config = dict(
    model='contrastive image-text model',
    translate=0.06,
    embed_dim=256,
    encoder_norm='batchnorm',
    encoder_depths=[8, 8, 8],
    text_encoder_width=128,
    text_encoder_head_dim=48,
    max_steps=3200,
    warmup_steps=640,
)
Rows from block 10 of the image encoder of a small contrastive image-text model, named by matrix and row number. Rows with one number belong to one channel. Each number is 128 + 24 x the weight over its row's rms, rounded and kept within 0 to 255. All counts start at 0. Numbers have three digits each. After the name is the row's rms in percent of the matrix's.
After each channel's rows are labels from the 100 images, of 14976, where the channel reaches its highest value: "lies over" is the class under the peak. Only what is clearly more common there than usual is listed. The data: rendered made-up planets. In brackets: how many of the 100.
# conv1: bottleneck pointwise conv (encoder.blocks.11.conv1.weight, 64x128x1x1), inputs 0-63
# conv2: growth 3x3 conv (encoder.blocks.11.conv2.weight, 16x64x3x3, transposed, each kernel summed), outputs 0-15

conv1.31 095:099121110094142128122159150124173133174143124116124120149160117155134117136156088131132131158116130127172138119149110144114063113124134145151136151107159126118115129187115136142124111141157121
conv2.31 088:101157115168122106123112132118100151122126103183
lies over: planet (64)

conv1.42 108:126136160155117140129103157151103134106103130106102162124077094133136114147160087139163096128099122187122119139126132120125101163144096151122121114096138150111123124143149154158141111104107132
conv2.42 114:178142127111126126106124090153147114136181138134
lies over: planet (70)

conv1.63 110:161145083145157187166106121105140143117130173099125143145113131089145116158098130112137121149123178124157141117129120168113104071115088126149108098127100127095125135112115120108080122116143109
conv2.63 101:151107162158127087138169117155100123131142142101
lies over: planet (98)

conv1.10 111:163130119136151116159133105132113115156165114116126122133142104127147149124146123136113131159099137139134109116132084157140143102120117086114097097127135122113115119131161097183120129098136130
conv2.10 081:134177130147074137158100133130160129131128103116
lies over: planet (95)

conv1.59 099:129085179099155101138119092118136102141097141110099082092115150136100131105123131128145135125106133099139103149092103127164131170106119101151127087160156124160179101124146121131136102118120152
conv2.59 143:117119085112142092144116163145145099098131096148
lies over: ring (68)

conv1.58 095:095131143129152157120112099139132160120130136123197123176135127161159092176131142142112123133107156107197104125119110107112157161135143111126145120126139136109162144142140138113145160110110113
conv2.58 101:107120138148145153103099131133159191120120121153
lies over: planet (94)

conv1.16 084:145143143155137172115103132109128153136147089170133123133136116172139110105098151112138127123149129135115143146146127141143094145079143139121150144120183111139156150145095148086149093098126080
conv2.16 135:136159136113106125115118103095154115189153113121
lies over: ring (87)

conv1.55 102:144122134113147142140109137101129127144121124140100132126113095120107108150126178105127134128097155144079135134148111101174094117109117109098127117126139108085110132130136149106124123126088146
conv2.55 091:127106145114107088089114135138158154131171151109
lies over: planet (59); ring (41)

conv1.29 105:159147116192149124098132112170122115163125104141126110109097110127128095133106136135120162108150134151079136140115143172105126082137111125144112130128169130153125139154171137102120159102116112
conv2.29 113:111144148121124162093123150106151140172154144092
lies over: ring (85)

conv1.40 098:155132143157144091110095110113134194114138158087138166120145141144131129167107115153127144116152145148153133103100100122143106135148118139119111098095114141104137123148139141118144128144111137
conv2.40 103:090146134114129201124122133120121137146093125118
lies over: planet (97)

conv1.51 106:143118140108121131112106193116145132120098112092139084123109134153138109161120114123155155154153108109158134109120085138141108168188166138124154137086085129102121115153131111122144101169152141
conv2.51 096:134182156167107112140154160128149142123104116127
lies over: moon (75)

conv1.52 097:151109116105092088160135117118163094154116139119162151136125136076161107136076141151098141101150141101133132149130113126159080119131134155125109120103150131115100144137141139122144139141125142
conv2.52 071:132102143074123154130093082110121102118135123137
lies over: planet (99)

conv1.45 105:153137081132144141100152127159119092119134174112138110157132140086132135128107118095115110118132137112148141138086124131142179118162134152141117119139116096102122130116132097149119115118074138
conv2.45 096:155135105164141133126080090132114118099162114115
lies over: planet (98)

conv1.57 098:133117141112124113153138093119103108130135103166138138108119117131146124096172124142147174116115117175103131123142131089107161139146129172130193154150191121098154145113112104085129142111172120
conv2.57 077:151151129137090176136140109125121131126142070138
lies over: ring (50); planet (48)

conv1.6 104:136128122140119125137118126114080128154098146106140098104102124118134152093104123126112118152095135095149118149132128141087106131165109120058151122119127081096145112123169193125148126127062136
conv2.6 075:128090121127191105126127150133142145161129102149
lies over: planet (90)

conv1.36 100:129162183136157099151124139084146153091139093141128134073091160159145079137174143179176118120130118149096127108132079125111090113143140108138152118105142144101152120138112143117157133177112150
conv2.36 093:142084119110117133074110087100116139146124113133
lies over: planet (100)

conv1.1 090:148163087150142123141083103118077160133116140157148154136132125107099076100170145088132122117072135152152132141089145115129144132147143125135134085141129138158164107111145132139141145151136077
conv2.1 101:144111114094149134141145136146159076110162114153
lies over: planet (70)

conv1.34 098:151131139118105079118118108110133154097172130123117069107113109104104123094132151090103161129102115154131119106150133106130105165081130125158141134076155103111144136114136122147133189121119119
conv2.34 092:136141128140120165125111184120124080139092116129
lies over: planet (100)

conv1.9 094:160107117140145098086125115138155096170109142115108156157139105135107096150117125147123113143151087084132166146143111111119133134152096121153153093156116138095128155120122089173112133151135096
conv2.9 101:152124104136141140084085134137106114076121116143
lies over: planet (81)

conv1.49 100:137121110128133159129150108098144152117163148125122122086146145133105111117098145098158098148107130146133094104140129140130130146093149154156080126130109111137143142106112135119127122144113176
conv2.49 096:130165088176130116136084133104129126135146139155
lies over: ring (62)

conv1.7 102:107108142128137140118120154135158145129147109145154101151169170167128100098154117155160168110154091130100153149130151090112158144155138146129119117124089097140149132105109154145127117144120124
conv2.7 107:103124180130110119090154174132109120120144142110
lies over: moon (100)

conv1.26 106:136153152112123149152130138115124135095138153096138126087144138119133124151097131121157120145152102131170137155137121120177111149072106141127094152117156117111118146133172140073162094109123133
conv2.26 139:129131142153168123115103123120114099095174168131
lies over: planet (100)

conv1.21 103:129164114135121120143132126121154134102106143089110098157135076080089090158130167116142133097144158114121172125091128151177099115093089119111168078110124133106136141130120157163107130098138136
conv2.21 079:164146091090111144140129109093142133110169121114
lies over: planet (73)

conv1.23 095:204065164106123134130131132108133108119061161112124120127149115140163130119150113118158147100133089177134149122118111133124183127110128126127130138170159122086129116115108159111117088103179084
conv2.23 072:123153146121181170120144121109117123124133079142
lies over: planet (97)

conv1.39 094:139134101115114118139170132133121144106116135120113114154103143136107144092096124180132133136072137090105124156128176121128134159157096134112123131150129156144101104138143137137121121146113163
conv2.39 108:143143146176104120145137147128098109130113148182
lies over: moon (98)

conv1.19 096:124103121114091109160113059118138146164087140124135109117137099134123097127144110135137127149129072138130143129086149102164119130111134154123114138127113117118157161125137088131155148114094135
conv2.19 114:171123128102174171110121109115118123099119106142
lies over: planet (48)

conv1.3 095:135117133112163133147138136153094132118105127083187153099095136136122138155125112124128149078086109119120150132199097141122163159126158141140117131138135107128151127118130118090109136106101133
conv2.3 077:117119134088113179132105173115131164129128123150
lies over: ring (90)

conv1.5 108:174135111094136152108132150116089132095115127116142133145131120089162134114122087145133174106135131112130163144123075145110121122160124085152134139166110140121093123136169156138152103121170135
conv2.5 071:102089146116121124090107129146110167082144135122
lies over: planet (96)

conv1.2 100:119146158144102128158122106107116114124194114125139155135162126167154079107154110158105108123135197148167156132115117118115184127129113153086115109121130168139117152124118108134122151099143114
conv2.2 085:140145132133139137107096054117139148112117108137
lies over: planet (98)

conv1.11 107:121125101128150102139140083149122148135119087074108158110110127114175140120128125156150125131103171133116104110124174095140093170103127122166122128123114137174132129109133139124140123111131176
conv2.11 117:141126112131128155148086133136186121108168144117
lies over: ring (59)

conv1.24 100:091129107116167160109124120106127133117105124108137124122136133102087115117107111094123142151098132118186141127118112110117138095121149115129146139120142126126098086137117125077098141110100111
conv2.24 121:107084133150104132126101093136142137165109088119
lies over: planet (98)

conv1.33 104:155115154117143138140113087086153121133101140124140125114120177137139116136137120128111138147174144129174127093114073146117108137137109178124135186107108163138107130144162146112118102145098133
conv2.33 093:118114130123141145079099133120128131155141068104
lies over: planet (82)

conv1.46 099:146123131123140117100079107127123139128048125130118093160118157118153095134104145137097132140104130099146124129107111135132126134109063129102117134144146117145128103155140176131133148154129184
conv2.46 063:108130106114165094105136142112084151145151121093
lies over: planet (97)

conv1.20 095:128122138133087109121104123137118105127173097111139170134134106117096116102144158127138146139122163146088107108116124124159097134116159142096120112130138097108141100127063086110164154181134115
conv2.20 106:139170161145174178146136138120149139130142128130
lies over: planet (85)

conv1.28 103:189152123102144120160097131150164082130124188140138150128114153136130077073116147127129094153153113117140130112148116117082119150108145089121135139093106098086071127140119102115141135125118130
conv2.28 105:172123104151135120106076098131119112109148101117
lies over: planet (100)

conv1.50 088:103110095138125109127173158138114114106166135092090090148124119125110120124176154163129162170126122148146141124143170088124125128095147131092107106136114153148138123127177170125141094102164146
conv2.50 126:124079122133131176139125122102139101099091147139
lies over: ring (62)

conv1.61 082:125129126136141144116140163129108114132126120120107126075174119148135068108111139146122077153169146144134137139095121109136140148099115146152125113096124130143130091147110144119096125112147115
conv2.61 086:128157108104111186093110107114150128152142143131
lies over: ring (100)

conv1.54 091:145113134137145121129104123115114124122126168175152128082101120107137150119131154123119120103136113091141140134119109113128146102154110116131175099086099115132117122092139080132064166168081118
conv2.54 106:115134139140110153158121118145075115129105078150
lies over: planet (94)

conv1.22 096:119141122130116172158129159071135179112116142115108101138111108149125132111100123101119089152117117128110108099129162097142099132145172100140122133142189122184075166089175161129144135136136120
conv2.22 077:126085121139089136180141134104148110125095143135
lies over: ring (78)